{
  "arch": "unet",
  "n_mels": 64,
  "win_length": 400,
  "loss": "mse",
  "block": "plain",
  "attention": false,
  "init": "trunc_normal_002",
  "lr": 0.007,
  "orthogonalizer": "newton_schulz_5",
  "lr_schedule": "wsd_sqrt",
  "decay_fraction": 0.2
}
Rows from block 3, named by matrix and row number. Each number is 500 + 40 x the weight over its row's rms, rounded and kept within 0 to 999. All counts start at 0. Numbers have three digits each. After the name is the row's rms in percent of the matrix's.
# conv: 3x3 conv (model.mid.1.conv.weight, 256x256x3x3), inputs 108-119, a 3x3 kernel for each
conv.131 084:496476506551556546537526543497492457490505537532532543494460491479408439510526530585496524546423521520469488457414469517467430457431472510511481543542540558510516595497540518504483522488517478497575507484503545486518474535508509500414498488487459475466520494485598520547497435416487515458511503453488559500457534495527582533
conv.132 163:490489499517523530482475483564496491530509475531501472493498507528501508540528508531511475548515470539490472512509510525511514540544518499514458511501472504471476539548528529531524544547541576560478557537465507475462503511513518514511519522513486505477521517465526531475496499503482468483510498524497541541439497540449503563
conv.133 089:503512523483476523556527556525524500523506521518479520464497492498487520517449516466512539541542527525471439510498519486433442562539542480536544499484489505545543433467432556524502571528501549471460541513448571531482539597541550561495556548504457406394555542492540541507513531539551513503524526497461400458529471461571523526
conv.134 091:568519522548530533486528552519547488523491512523468426486456502507501511537480578529434420482469425526560477498464536544509551543499537551482539521482554487517502441549577469477510474496584522428502500439481451426450525494488535502509518542518461494463489541521514507524505538548546608552534590560535440544496521501541637576
conv.135 085:531494508506487502504481490456553470469688457531577495427467505463519523516542473500514486492525487435509534499490464576559540589562541453500534476513539457501564506474477471456449480488494530473499521512547512451495445403458460442478472515546499451539517501514476508522454501488454471471478469518492425472507417502518441498
conv.136 080:551531543534525529499526540602510522529478498450509461496497467470503488487539504504473459521533525451522532512482513528525514565509507551481462571508483486478500595564568510543549579569535536477545519460506570468535450419450486470534502496497411521450442448456464498520445411429470485509468477506463427441540537572518538550
conv.137 105:486516546501498502480487463476478504388578496414532495490518485503521478482480484510568528487537498526573503481499547464450462495523559433530548503538557455478480546589533536543521546598571487478526492507509520465499456466452509487461533495506575562521461477503496478520524569561486545488512531509506521533554553470506530432
conv.138 097:460470454440446458451455461497460498524506510463526472496497499424460435498498499459503471499495487437484464498467430509464451508507471490494515496512538489460485476527510474525502513511515477530491522546516583567523437456456454489470482491517460518508422462499434467502451484487493492525475489528518447508533530521492489501
conv.139 077:473484468516525505555544500486560542555568549496505536522542528470503464496545510471518548542530524504480589510502513508534536550536527428454443475480442491498494473503456586588513544523494555624455457526534523473508479482526471506509508511520556427469539502506483504480458498490478485498513515525505492506482483515437467506
conv.140 088:495472475487486491497486498453523458527521505467424475451438438480497514463481489459496506506479535506487510535482513508461499512441460543514471532541517498523497474468440504484454481472450430510483441424502536438517512548592510534554497488510475519478487498500476488474433503454483532494474530520510520485555544539514549433
conv.141 099:540514513471478463458455476481524527428552468533418486500493533492542579529522567513511504478522493559521504574568553499501479583544558552451462522505482450484454487527525472520518537552522478641497435551510501538529520511519486529537482471482513526473503505515524505552502508531496501521551537559508528501424507517481591550
conv.142 097:550551528479466445511499473501558583499468501523531512471476484468512517536515509479480451468497471456463493468494490496522484465486493564575499551545482498533448502508514494527515478478468476529482508530512481497508515482470566556574515481476470464473509540535490536497450503443511524496466462465471515502569529553458468485
conv.143 076:519505492537507498587533536514575521507429481530502523499521441481438433517480503563528533590517504492487470487486488476490473544526523583596585528517494476464422507503530600554556561538522518425424515498484484478499539581560493493466463500447432476446515499475456489461483454450552497516502474467535531527483496482470488427
conv.144 069:520489503552499477513499435473364522549390580605543508591504521547472527480515544471486517501555481518539534494519539478469422503467480553532562628536486590501505425446531511512545492517521507526547534569481532560522476553546503518499452550569480518543543555534495498471500508475496468462470480488523466469510504538544513544
conv.145 093:506505517527511481470462440500515444528505415536531488540525528568524501538534500536448460539490483526484514486445484478481524523470484506511478555554523499546513501527457477527520493533477512543528494451503503464476501478545513478528512461510469525525564498485484503542530521516547528475549532504517523472588533527566528541
conv.146 095:480494487506527547473498529535484488486497474495503519509461456546562578468507540497448484521476502533499525469485510530562562489535502494479497529536507544552513539518473532483482530528482493512447486499473534501498519504504482472503484487495517517474519528501525507479443468450465490470459459489482506508468511471478508512
conv.147 100:513538563549557561601578570480459470515500477490484523548543531545546498506510476484484475468506499476453428495470496473438445492469464600535527528499512500490486499508476488531536490508503610546556576498474538500478521495488527493494473452471463447455517499536458500482475498482483469464454459470554518526509488517516521527
conv.148 102:498494499466460476523499499456471465446466497449489496468506485475485471479453495566562516523499491473479499497486477482496499493487464463459499500494474562541520488461442489471471542495511460466507470484492496492492466494481491500519426469466511471502518500534520481492551532534534528519519539527561559575549504518502508502
conv.149 097:520523529504518512556558571443494472439437448480496511500493432516546453493487465469489516521543517501546511548501505501485528494499508524560552524537535452489546522482521533503512450442461488439497502509537490461416533498512526527527535522530471496496467480480449471493509467493532505534550530534494483525512521537512515524
conv.150 086:468469476517516501534521494510510518520467486527606493494506488524527441504523503491533528495514493498499465530528559456469505465483492445422480541497559538519508566505488550542540526504432523489474528415411522514489526486475541493495518488498589583589532554503567548522529523609496494541491486450516520514547615545491500520
conv.151 089:556544461490560512434508508482426463522412539492515515476540549478512524474519525467476490441491490464493530495497479456503499493497487463507557545540479547543487452465460447458509429422473546552497645556440420437524511540542540519525495492501536508566510515554533522555543514538546523529480520522496536510538542511474498519
conv.152 104:502485469497484481502492496510505499485484460496523494544550500543538536530587559518498519502473494492464484521552542481499511493527516503512503486490506459461473441433480477459489485514518496447473524497483499551524526503500501469467491453466535511520543537549504508500510489482525515518500513500508534532497527522483500483
conv.153 094:440452457506486467462487451484484490525513436474441535503527515466530489521530520463426478535494517497536492429443472493496484500513489509566546490507481497484460604590562579532545501503535501485484512504538501463510544505521515559544513525568471465454547526485522520563523499498455508467498561546561540547506519535590622550
conv.154 077:520519504529531519517513517531432506477455510497527526407473587410478591394501611427516533455489578418528523511520484488511544470475444619573498537463489560533486455494439496456457480464458487434556494486537499565538494495524458527534437485536437492530447506506529483548486534574464507513485515499523507532551590562514503553
conv.155 090:503480472550555529501528514543526501547513497497492510524498553523488534522527527488452522528480523504468486493460438495462451525485455549522507535493511485475484528534511504510516513520511550504550514512559446462490541540549513503509521484504472476501477463458460445472471468455482473460487480462524573610494603587478608581
conv.156 092:504516528507496492500505488459516452500543470533581528527499513474493495454479513438443456429446446506514484564551528550551573525488522512510532522525501524509476513494484530491477561505523519540468498513469559517519500561498528539516528546531496520472444518496469540492480504492459502504485541542475500482527494505571528534
conv.157 094:479479498510492484562540516515469507477487455459484511432390422528473480592521493477485432486487503450478494520517493577518446524512493638535505537521499545512439521512531474517525563532563450486521497482486490485472468493520486521521472542545528530576514515537506532524487519476463513528515515577542481490536515515553559609
conv.158 092:488502532519506536502508514507496501500498483528534445530567537510539521531526519482521522488498496499562504457436469515498507480512516472453517492487541539515529487512468513545476544552491526525516469494498571509525488461464518531532514500487543493572493488523481489492509520521531513542527522541430499501464555510528594526
conv.159 091:505504476495469471494508532520524512488424446544475451496456432465445500472485483528526559479507475451494468531521489506480455496490537561494508482438483457466479445494513453483525471491516477426472499448500511464454559553555468488532515507531457481475459483485496474456464526524485520493478539474503497477510514498467521466
conv.160 111:523479510548479501545507546502436522452474496548417509527468452540504488490461429568501463494458498479484480472502506495540527496514494547538558533498516520471414482450509499472503504418568478514500537444510489450467571530509509471499567486573510507481509468459500392460520464548501477523482401505487512529503447528463432492
conv.161 096:480498578474462488445462462493457453472539543411560467436409433499486525448475506495507504459541537466567513547510506552538559516444491493481507567499554533495524513526573503542568538502574519634432487527523434368556497467506484449450488493481566406534449523452496492487486515507530536503531573512558653513562526538489470505
conv.162 105:516470481447432414523552547395540509434517447521518590516553568490495521516520542545523551485532542470493491458453427446448413447398401494544531481511519505480473513468472533489502534485514570513497502512520490482525505529516507529543489531522510497462417414433441449442526522517471445457439430433495471500521428484522408475
conv.163 113:519507481528507537550527541555420463552521502512576488465405456476421445501482482554505532557499560530465545551548528529544540524516528475452487517541500523531448497546498535580524571574546506464473454488432469456434530523524564557551555558508490504530478500491541522510529534490491467497504480516507490471541526498539522505
conv.164 123:463519490483498504485451440552450463437493433420660419531531491513517480493462398555547481511510489483503498576558538514494475503487507472449454518436487497490557429457477481502480515527490554461571487516491496530439544519508529517507548496493435458528530491501469477474480448472513546492478472472530475518474493470468539445
conv.165 108:483479495450508506508542529553463468496500438514508544514492495419348460455477539435520484472557552480504611508535553527524519504514496529532477525537490508544515437468491526532522457464508522506516557542496556593593455434431453496507423491478480502529455535501448489460558569507564564555491472482459454439469467490493505533
conv.166 101:480459458532522537482440430529480457521507472478538539500476482452415462396443476506476526508483505542560551461444447478497499411414422557511488525493475567504455586542571515525517601554613492513448485487537513489551463504471493490511436455452543511489471477509464467467492488490489518497430427437597536548501439458618488533
conv.167 117:545519542497498489516533519536496555560470508556519492429472467395471442425453442485475446469463448503489428532489493534521467508500484509457503529480543469481517445508513504527512496507545485455463499467516523505571482487493507491497487474467538552535490530491489539504535521531526531529507522539506503529477501514459514532
conv.168 131:513489490495499518503500491528464470542447575589560557491468467488471500463471451459466520498488461458451445482511491509513531504489496493485457465499474505504502524563513489511525518547509488475539522529555522540495534521503495520501505510494496528466451458460465465488487528497522531511514481493475474472500504505503537504
conv.169 100:511526478492537478510568472548440512543505511496502458447423472524498502543503477453459487501471531518508540494633503473509461492521502500519514494479516512504493495470486492505502478497484495465506539496513520502502465493468471503518494500504498562538468510528465499455557497475482481431491510497482487492558584506540551539
conv.170 110:482473483446422421468445428483607511494560433563379440455441467480495495432481525518502480475505488525479480443459502470449495479490532524554613516535565458487516577562526571558529551517502484481500521485533646480604503472522487487504554539521517468500525513514460442469471511476480450472507485477527523506486480439519439484
conv.171 092:476467537459474474456509483501561517529461506525448516551535458543473455500487420502427508525456472482469502500545525463451451509507478483486497480535504538566522511519536522511535498555530555479488546531537555530519460508507429513511455526517476460508536491560487492531483489493474475455468489454481469455451530436444559477
conv.172 116:426476482479481502480456457460498487549509566460498556544566553499523480486472451539478528504449514475469478521483556481450489486473493536515584519507556574575556535512500499515468529521486516612542496624585516533580468470478475480469411450433540502530597529551466465498450517501499526509462488485486510514493502481521491486
conv.173 087:523504519534476454504499450517455505598563518554429427479457493621501516536441436531449454525496538511474571502463514499515540430507499484535517484531520452534498447477460494532458480485466462523556490507558468437538483481482525502528501449494499500508466521453521588541464484461494477488466501517519531496520509517518473473
conv.174 085:504516519497528539503504508414572492296609459352578504423504482419519498438467500434457443452549511492545515501495468489462425507474440534476458549469488555521481477447480454470498476466477483441440479464476534470426463441458446456503513509538456465440482527523479549525468478491519507493474476455379383455391414477430448520
conv.175 100:511532549495484526567560576491498468494438470561457431476507510493491510557508541485544518519516523535481522464449480437403410448486504562508528452457472434458475510538525535559576518544531487486499493441486519494529448450476452475491451454426438488505500536555483503487496487477478465476497473469403408428482528480480528521
conv.176 129:541535527528533525484487503520533470450499468478474468560586588590613608557597577524494485511508491503486507506517497466470463498476487470517481524563534509554547491519532500525538517521521502561516508534513525505525541550513565579564552561526512544508532575514600640574504465478517480484507490473465472457497521505474521489
conv.177 089:453420439500478504433404433484537478469459445529487511500506469467514502477464443516499513519543524491544489522485503466470516463422424482476470505525524514508506468482519507517526486485541553574536449463509558514517556532517478493527490500516481524548409463507501534510445411395460457498459437421507509488460471449534475490
conv.178 118:415491485503532513496505522552582504619690575536484580530591595510599589485532535547513492577568558511508541473466514473462483454452478503485511471509503515532545484496491477520522525525518404449412386450421449493450487495508431429424426416415505515493480506497493524506507528483536548550487509531464466474542510513535526534
conv.179 092:453443464520495526484510527478454453478520496513473498495489497458449419502490459490540543459478492505532536555548610509505543447461511521472455539509500505474493445479504499515518492495531559516536498467509484458524599595600517523472523507503491504491523547512498473464486524553468495500452448484483479479501499495488452451
conv.180 088:458413480486475559553497471509405451503480513551498401489487503396454498526618574473504517515595542595578498480460503467476496433442463487462435481487459509501491486532526474471453514566540538461491554453470519461451526491537484456492522455517546496519550514530557502557490500505450495500462474456495489461494522523470551549
conv.181 102:530562541514537475550492462476554557438588498509720536463529571438493527451457558506487522518463486487477529517501465499505483473514490494483494485510537535506523537504483529532509456473401490485598512470597458393472454418433460485491470488492486426448514520551479509471468464486499468475531475494501513460500460479532486548
conv.182 100:459476457483511510413455441538610550436518497463526520550515460498507463531546549466443488521468521527506532482498520506489490484474486526482456477516532431476518537516490491464488521421464555452602505488508389445449506484519510474498575512540507436407490480434556555520469488519454447496517442517458513520505466460485426477
conv.183 102:491518500467487474592580551469507528497495473471475463494454427478481483482492491438453466458470507484494525458436439488433434488491525459493481477521506495501536576542582547541558521518520542463540492468477471483489460462474542482462498494470498469431483480492549515506431436438453456419450459471525518515490495480485513512
conv.184 072:504518504466456459423409477505452469600460507561459475570537532524586514534518414443456519520518484551540498528526506530478464480469498480519465496536521426495522434506497453433490449505534431474517369476537451472491539538515540488481536555531527534530509496492473469499513488529488470510488458488501446487540523506423460502
conv.185 098:492495513474498505488490499466455488465496480432453458488512544523542546483470471490494536533515529487504530513536545512527537528521502485512501515555531476494493514502510507499498545537554499497494438447444443454458493484484485481510499501512564513521488465471508493487517512525500496495521523533475531492519537513504554534
conv.186 105:510463509527459514553476564497502475434467378552594429536582547494506524547524525523464457570484414529462435536509514493478496448446496543444466577472533559469526530528547467501538449486490497503494503419470529502518509505522568577595509487475481566589500500514515493517541502520525470512512455475535423543586519579657518577
conv.187 100:563571523441438398435472480491480456501544463489527530481492526503488476481446429478525526432475464495485476495521535476497524494492496509479518532498476498456464487489523524481507526499538474549478538551536505538537468488489512521549572558584503449491509516540470479491490523545477488489501469469474436498443477483490461463
conv.188 104:485500481404415407510503510464488491575552515510449485570566555522520499557612489503481508540499484501488509495502479466486517480507526501519477456493454497536502467508457486525496501565540607540479518475461525585572499499523515481498526520525497549435480577505397463452494512469496470444526497500522521557503502525609546571
conv.189 076:480485446493465459494472448477496506507592494499537504494462477491511577505511485414455476495536506490550522530586624500513519446443534459448461515578493465451397521537470465485491530562541510543507382466563457541569509524476487513476499486451429473512486492509447522506467433445509512543481469507533496517569511469594603525
conv.190 082:502494502511495451435464517573510476688518446566553545623469399566392333477306324598486507529422498536491489542474457509515510467490460489484521476528528560566597508502476486492535477503482459580536421652477492632521522486513505488499500494536507551525422493522528533480499460470457511483427453486532498451474488488522481488
conv.191 093:476481486464478496464472438462453472453459487510503566574556553518498459536463458522545513512528533539541560483507535479479476458518532435455462422430486433425459539537495556527466590524456576551483586534509574518448493485540514488524513512505476477510502501543456479484518499523486467530517526548498536487523546505465481442
conv.192 101:436454466480486479485467502476516527484486470547516434453478408461474427474455422543567529479501484436486449425429444403423424422407410519514506508505490468419428507542534469478458474498475563581567455470501435482514546547555527532532437443437470492463483502522514513523487474484474463443457455452578524550550482533463394459
conv.193 099:490486454455457436454487483524496500544531486538495465453438476510522504444452488455507490483461477487480460501508550482508484494486490458476517478436478472447495403416386472466479444446427518537459457512430474542432525500528489489483543477481530484422577519521513495454503445515505510485489478544418498503418493498447544514
conv.194 108:469461437532493488463464426570469517579462546547507489497473469498501570532574639499488473519490507483469483518476509503486463562485511432424372491513486425478419504528512466468466465477478489502439480455450514486484494543522491547532502512485445453451479475443522511491499478467502481493507519488476504542452447479440466493
conv.195 101:540503488496472463519498483486489496517498447528516483515505494463476446405471498569510496553507499506532480456474522502484470406433472492512516513470496492430477455492525471490516443467514458599553502561535493432465538515537488479511463510541571595591479503532454498537473469495485532535482481518515534533532558542488499525
conv.196 109:440459450450477460461495460481469511479552612543565473456412419446483480522491509523516480523458547573576577459440474477441464460485483557533546512511498502506477496472489471434446483449437518402509455319486485405603554553527551553522489489492587544502564481472456416424486515504491474466458481490482516581480483585410457557
conv.197 077:520521472555540508462445401503540465499572505494492424541461498516499532535523535542520464548500434507508511463468449572521470476455482425515578464505498497529530514505546484486529500489508434529493437515536522574547560512450533497518580527524500464516520491531515491569538491540507487509574501522510512456513528467524487508
conv.198 093:519512486430480441483475486513460462495467480505520508467536573529536635488471494531534517522535471568524524453451443458452438451460475538484494499481495501491494423435504475462511436431479508537607509477546507457472419499466482510475448517502480461512436444492459491491498521478494479507490481456539479543524495523551521524
conv.199 080:509494532481473504517525522479437456511492492515430471472476501528491449486343364477465526489471481490477482493428460487464473493467516491458437532478463543518446498482405561522411497497427468467500506541521593500504532536545509515518466459493494489497508471516560471456517487502522501490528502484546488531537530476547477389
conv.200 107:450453499432444479505508506463500536427497502490571556464469489485483513450463478526514480483472532433486547559544527476453471537490453534566519531567499613612552484465437466433419490464446544483442539504427520465463522496508532499509530498477526542467522547471560540433526510480536546507518507479506507487491513463470503498
conv.201 101:644646674596602603590581584504495524472485499500444446510505507560548554622560575500510477527529543541559578574574570588602587651644630514527518491521561535550561550534556529520531510518499519528524511490500503480469498520495514533512500503489537529515537523531529559555541525526562550596612562587500504528518506535510514514
conv.202 094:518533523515519510462432447567510451586463502481462471538543518507481503522451473541544575564513532509481503520531530437451443461450461445470471528526492523534479501534488499516517518561489488502501529511491576522450526513507536488523544507496497495519497532513496567475515549564464474451514496555524531572508530572576574557
conv.203 089:470513512499512519501501510526485521496433485504386435532462504516476559465520523486493556539506509577529479505543485496496491513518485529498516479461522553472567500475506512492490486477542475441469487462472527480428471538514522549559496547618498520546489498479472479475536542442520534520551627500498584521485471453531549499
conv.204 083:486489486501451422516492482467473472435482462533505516526607551446498474508529469551566562486525570516557590426459492490439501388446493435471446478495489421513442537542516491496476526512520497482460547507435504492527512511524568544509467474476545565559489538477588512496463468506471433475495517534539509513514501479522483468
conv.205 085:489472453454456439514478485528554502536535457497481521501549494507506491488463485500495475512531482490481461464486496488512522523492467512496480529528518490468491490492497485469443472489492455451496475544524452477514532518477553537510551487442479487476443492526388389458530479463526477503494464436471494522482497538494480483
conv.206 093:423466501446467469423462457478500478484449547468475515476505509537545490469468458487476443476529437510506487461505490480544498477505458467465483499508491449492477569601638465517542522490534487436442511454501547512492438481495518527540471515477500491506497479496493528511444500496507497480493501484446497485447500462462571518
conv.207 106:498491494507489487458481505524597499512547515516536466509571466537602540545577505575576545571568566566562502501483466531516492469489452502516529472542543497567549514517515528517530522506527482498520469488509494531527516507479508514479536540516521499486514503549532559596475474457478463480504484473564527576547545580523503563
conv.208 110:533493524556538515530496509549429474525431524506547514469537549463529521502575523512488513473485493457470505503531556504531588496530562483486518473485523451508526502484550500464499448469455471576484515562489543490546480470460499514522499499521554486485510435508563523552529502557554503524583497483457507469499555531543607547
conv.209 083:515498477446488420476506491464520535610738461660630410419540526537583438615469402528509518497526572476470496525499518521517454511469474557514446541520458523466415558483481514512507514498488449396392545487350550504413491486533515533561496461511557525512515526551509495503515458476502474505421451508501592567499514536476509509
conv.210 089:502527519554513513491524509386480502415542519420566618441495490450486558499459515447528534441480537474531581530501517562527506533516496521526463463478470523476457493528497433434459410444527494432425468508447459491399444444450484462467549530533473510521499494498524501473508454461523521534455468504522542508441520434511557527
conv.211 139:504542533495535505509539495594570540679494424606443438547578555515507504497463507500532531527513483496479450450495523489498485515542522455486472474491470465500470522532538494507524528563563437456495460466504494482513495481520534513520585568567492496497495507525496510497475494515509519528517562564510529533486557551454527530
conv.212 108:512446419516476477481471424502458426501505466587488514561521547507482493477446459501476480490475452469489464522513495503518532468449460537428524567478545554451514431447481511502498501471489554505493460494494510539513524506517504547534487508502570576592532521529532470470513517466494510492521522529635469561547546517540581503
conv.213 093:519519519554555575446457489444545464496510521405719571440470552482504582513492529486491519455512518492542530495486427519549549503513518524561507550582516505527543516542551490522518505549551450482477513580466470550418501489483499508518510547530549535502536557556526564507556541522518545534564554561560614508512494519519516525
conv.214 090:463490493515546514473498459520455510530508545404467509517464501558485537448463505509514485519515534470494539494495497567515505541515514508547518540561504527496491558534540524515445518496499535439459511521537493489508501500485543525513549532543556548536502503516554520537502467474517522538531499549578593540540545482545549496
conv.215 104:485536512404446456499470455522552422557491426622487462490505500467495467495486458452558451480577460494514446488478503464473515470447462476455458482447444505487448526531509507517499462464451427471514471503440490535498525506529468464487525447462442420444489435454558527542493492513500455459475470462474480467497519464473463419
conv.216 097:592580579543522525479502488591823554618630434697631499579613512632591495601605545520543457526574482591637505455504486517542519461486475475482507509449465557479472505504503512541514485481480511462422482403392476449405535510553536525572565557608485452415460514479552568520458453455512477528475470517513582528548581547506494532
conv.217 105:525498506511500487515512514558510516516510530463475502465474482517531496530569533478441437508466506491483515523473523513499504503496474507511540511496517530542512454659481522576505478559460498518519505514483502536484502486461499519477523520517476541525500519479492499488471435500499467503514461524496531507508579564513619529
conv.218 105:529559545551540595471473523471519442434574472446566552454491486469485459455464447483517493470476426490496496564529518535509535495464473573508579533520524513493457496518554507508491503497495449560490460565486438494463472529579456512509461523514509455454535486472453429480473487484513498494443440412428520531489518525513470511
conv.219 094:535468498497417400509466515544516501480366409543365429469472439480522502498502507463527501507489486486481433554557581541506515529544566507513450505497453485462378521523487416428433467477443465464510487468508467438509520492532453456528437429459430499489495525558538525528502562541520538487514609523505457575470523531465451525
conv.220 096:489492503457429456450438438507336408586419407584396416575453491543441442500410476519423444497453465523454437491498523469490510455471493491471484438463506491495534562565595497505478494496496526565545492522588486554540503508460525500435568514477577477513461452532454409493489509475507523487470497454459639506564536493540465489
conv.221 094:515453463493497488514503488513557493484531496550483529475476497450495542450458566517414507547494567515473536534548549514528479545567475530478407528534518533501420541471517489486522534517531525438457502457509513477485490456529478457524502455500508576523498528481524546523475464470475515557492560525527537516575577554473547506
conv.222 098:504532529539546552478470447493449505475414528428517540527473457560488492570523498446449499454478509462469498481500501463479459496470497554527472607521480545522520551532568528520512531470528520451516502408509522407521528520565527508517516488544480500565461502517480454449463503467473514469493527497576601531483449472611608541
conv.223 104:510524520466501505461478503530475508539492496509498499432527476516527486534511504516481475498492534520531559543488523513485515491505503528514476481458501523491525484553493533570526492540481474477577482498504528535506490505529516483493492488498484549496507499512494492472473478449482490456519543462517489484513593509556598554
conv.224 107:473471517497492531482456503478415528511412556571369543549503524483505459556539523481494483518443493510484470453497500449478499490529517542428545499502588548516562543515559528504543571496581458416424491451481497480466574534515582528538597532587477464527495428498434407484511489523517510532514506511481448492492445480525479510
conv.225 086:440501489535522539505495506513462472557510481502418480537528493507502489440465477516503459545530523571553512495482473502476517461469458561501457501515543508496494544534527472510494591594553517529536485450461572556574460468523518551556565538543528528527485502505495499454534523525491544500490499485492518540528500515509482492
conv.226 085:496515525445433475502490520531517523507557530509526546500472545470510472457513503490553549498454500532500488582546505537511498535487484473472511490555532513496540563498561534495542517498547547448465530474457528545476570563501478503483493503533455503512500491545453489469454494461498430463519476483489513530507517479493543496
conv.227 116:501518501500484470490504544454466482524485487551450544440486478503481494542536572492442504484446494483470517520536509533518528509497500517498550549494513517471546633594579494506505511573572520549516567519505518506484483502492465470488481489472443443447527506512511514469544551570532564510490541520487490431512527517517507541
conv.228 096:516520525483477481464475503452454477471455527469502506471479518507520542450469450535546557529540521511484494517576550538551529526573564569526538554521534552568559407424465451464467468483505531569526494513525534500532600553540546517541523521527491478505533507501546524537433485511419468470478526538538532541535524521527516524
conv.229 080:549541512532569506524530544444600563486510516479474434475519505460495519513513525515460481499515514520496466487494507502521530548564566522460490540488469535535532539519559540518503422472446486446443502494533516495512453492492526512508491515502502522468578559549500517492520514503447503460531539495553545568541494489494467507
conv.230 093:507533532503514504529518518567515577517504455513551463553512551512482518477487482527479553558487537465464497582577549479511515465557508540520514527522576558540621514601533505550461498633505494423411466509491540526482485490445470471450535601507547533509447480510522501476524537547519490556503499537503484504466472490536537590
conv.231 109:593559574471474488489499497519473449511462465518468544574571538499520511489471486506472467527522555479518455494547490527561533482523509470547473480557506467536483482552532508555553581617597483428458509451462513527507483480511503502527477494485519521532528502520475494510496521572552550575572578593508503553485540573453504560
conv.232 096:531539486496509500471474484556554538474506521453434491530509452522506440463466441454487506437461482445484482497537523511540521408474495458471470519519529509528540475465433526525537481501497461488533468483494489514542474503521471488501491525560513467444482465457494481489488487500434457482413451464540509530471472473558566538
conv.233 106:542495484524531548537479500534541485506522544502490575481520475460484520422454469490512521514520533453442509573540536513523454543521556506484483519524539504510520569498552536460500585429589508483511504523548544483521489515490529470516565543592489512481492447477560506506526523541528541548525520540525484504539524511521444491
conv.234 100:502521525445457456505474472476514528471499557419468465497493523506475543486496494488466526462458506504419498524534468510474514565400477442474507475525504526558485497483510588532545603486515480421525490469503546436566484509501481543512537565540495494520514485531471491501542500478498505506513406504541490538587418532577377520
conv.235 087:511508463502511498516521489527468421449494484511535491543544485533486476579459424528489481550534496496472515479457488499513523490522521507505459541520530547584486557571558508524496549569544504452473516482496496516486455521430536553532496495518490476530434468469457523584560534477554446478543467564523498540469467489539499507
conv.236 097:477501495506510506492493503488475477517507503486471493531558602540553542562525538451498506476529466488522492428461453468493485443472469495499556463470456450477541508545541446481442490545495424531481387531495474463482550515533474476495472462465460478523471514509479487465469475488459482525475490500490468490494473518522542560
conv.237 101:521489516528528519514506490468528476507582548465555516493500522433461459557575535524477576492508543495506561478423438451461469516511477468477492425422424483475479494520492494491457487526511583478467569472506531485496454507490401444427496536527533556499533515426501494517463425445504427416480419418506448463493441489566496518
conv.238 096:453457491444444443518527516453437483471522517435524507474502499392435475436488507433463428478519469491554509529516526549541524540480497503520547519515454515469476514567506520516521495500504498496435521529543516522552539464476456416502450398440456408484476430481490531527542553466443456472437502489561554507466501497456449462
conv.239 090:496489490522495483475442444534456488465454485450395437480482472480509463514528509509571555488500491507503487520501530550559558525526499476503497470506493458517528510515515450482444470508481488457492503458522535508519512506500525514473531508469478525548503534520531511479506467520476470476538505492458471479479449498514463480
conv.240 118:498500456558564522552553511485417410510506493525601534546538537548533551431442443482487491495485494528508533471483531567563548484511533545543565521511492544540492516463502530504535527463529555544505537503540490493481480458471523491519463473483520520462497465420491506468524515525506536542503531542499543490465507481474508496
conv.241 079:522462460523513497543501510497286479454202430499432432502428549465451588448508609428480520446451453477501446487495500488501476491493544456531485474497460498489464524492462497471479492430449501478530450432527488520527454470502508497502494499521538579526550567474522504483473517487500484496509451495475500454453471473463451451
conv.242 077:533504569516435494529544507402602492470421566641302445525537529550529499494539517480465527502486464457543520461496533532516577463469535465453503513450472520464464506493477533503508525509501434443522492450526547522495546479504546516516518513522508462467480516523497474518483507477493557485538548500526506491546528488507578509
conv.243 095:554465505563523537547509549506430526495496480504521483476498527496498496509478553549488552482513524514493506522511551522510486545497519542522531477488480500532498488477413507526538505501508468532512487535548466480547532531537470453435439464451542485519493497536518552532549528580539497530581542541458530518403510505519486536
conv.244 106:531579540566574537590601559491536527472561529480495461504477528498493493482483476478437489488461515471421484529516523501473488546524548528469497522523545495526503476464461471461476471443449484508561619470515628503484515529529567579571551521538527474509493468489537511512460498468486522477510511500425526490432493449379471424
conv.245 112:514524490562558518549551589527506445525519507507473538489487470473485473518494498495543461475566481474523524488543533500510512521517523516510436536534456522531529484530463476484483510561525545437485472505460416481474506549563462495513531558552461456469461460505460459464497492526534512539506555513584462448486476502474542540
conv.246 124:582587587554546523628637608475473403452448404456443403513555520487527462557541487575535530500486516521541535503473506472519488539531514554548486542516493532499488579594587527525530506477500519501468511480475593513510456492463495474451508509494527560561471465493456452456534517503527506507533525536441437459465455464435473481
conv.247 119:478432470449387411492463514539509534448394459552428533492550522525500529466455462516533548517459497535444539460486499535466483499469471445452436457475508478464568466449426516462491535549515548409527492483502498525507511477490563519535575521504506535491532493455544468437513418538452450483460488485465430483512489543531591563
conv.248 102:467443444522517525546535566445520499493587532450498422454469504498507531532490555457489482513509509517531518422468468473486494539537538522515503499531513487454454490540498528548531482522495456437451440458565478442601465465450465448436491436431497482448517498487523468505473460508471483492493512454520525508511504504463437478
conv.249 095:510575548465530508500564527462515497515578506586428556455452507536505494555497450537441501515492499532443506512526465518554531501549522461512566522528548507505512549586551513525457559567537453536475458540552463489485487459496527474490527475522481438476550469485510454465533546511537539544518520587550502489559540501553510459
conv.250 079:546539525518497479490457456484527464527366462514416540490482480526506502530452521533496530474492523513444365517518502477485523499529543456477500520525539534494504475474495475506494489449439494477556464507547513466493555518531534546540478465455548598544492487460446457477481510563476503488477477483490525537463508476459539489
conv.251 083:483476457521487539531482485602503411618600356443443473421567457465469435552397468435482523420443498533487482488501476491486481564564522501586529470496516487555537509507546511507516554545576469589471397542486450483546534505540545506518566511559476467486500487508490494524508489486485486500465493449469473488493531524486543500
conv.252 083:412406437420440465392392441496492504522513558556548494458497412460520470493546484494522536499481473593515508430433454588534453539529513457478469443449492537523486539531533509483527415450483502567498455485510499476478491482494472460482521502533486494481516477423497530518476468498499521516519465526528531558483489460490597549
conv.253 132:508494552499502527553523540537507483461421490522532486451472466478491498510514482500526508495470472502500487547537516548510499517498479587571519568533517526459485495427475503478503460455472519440502567451498517536552481488476454462465505530542550542571513519520503519517537514507552544580518495496537573521524554526520524501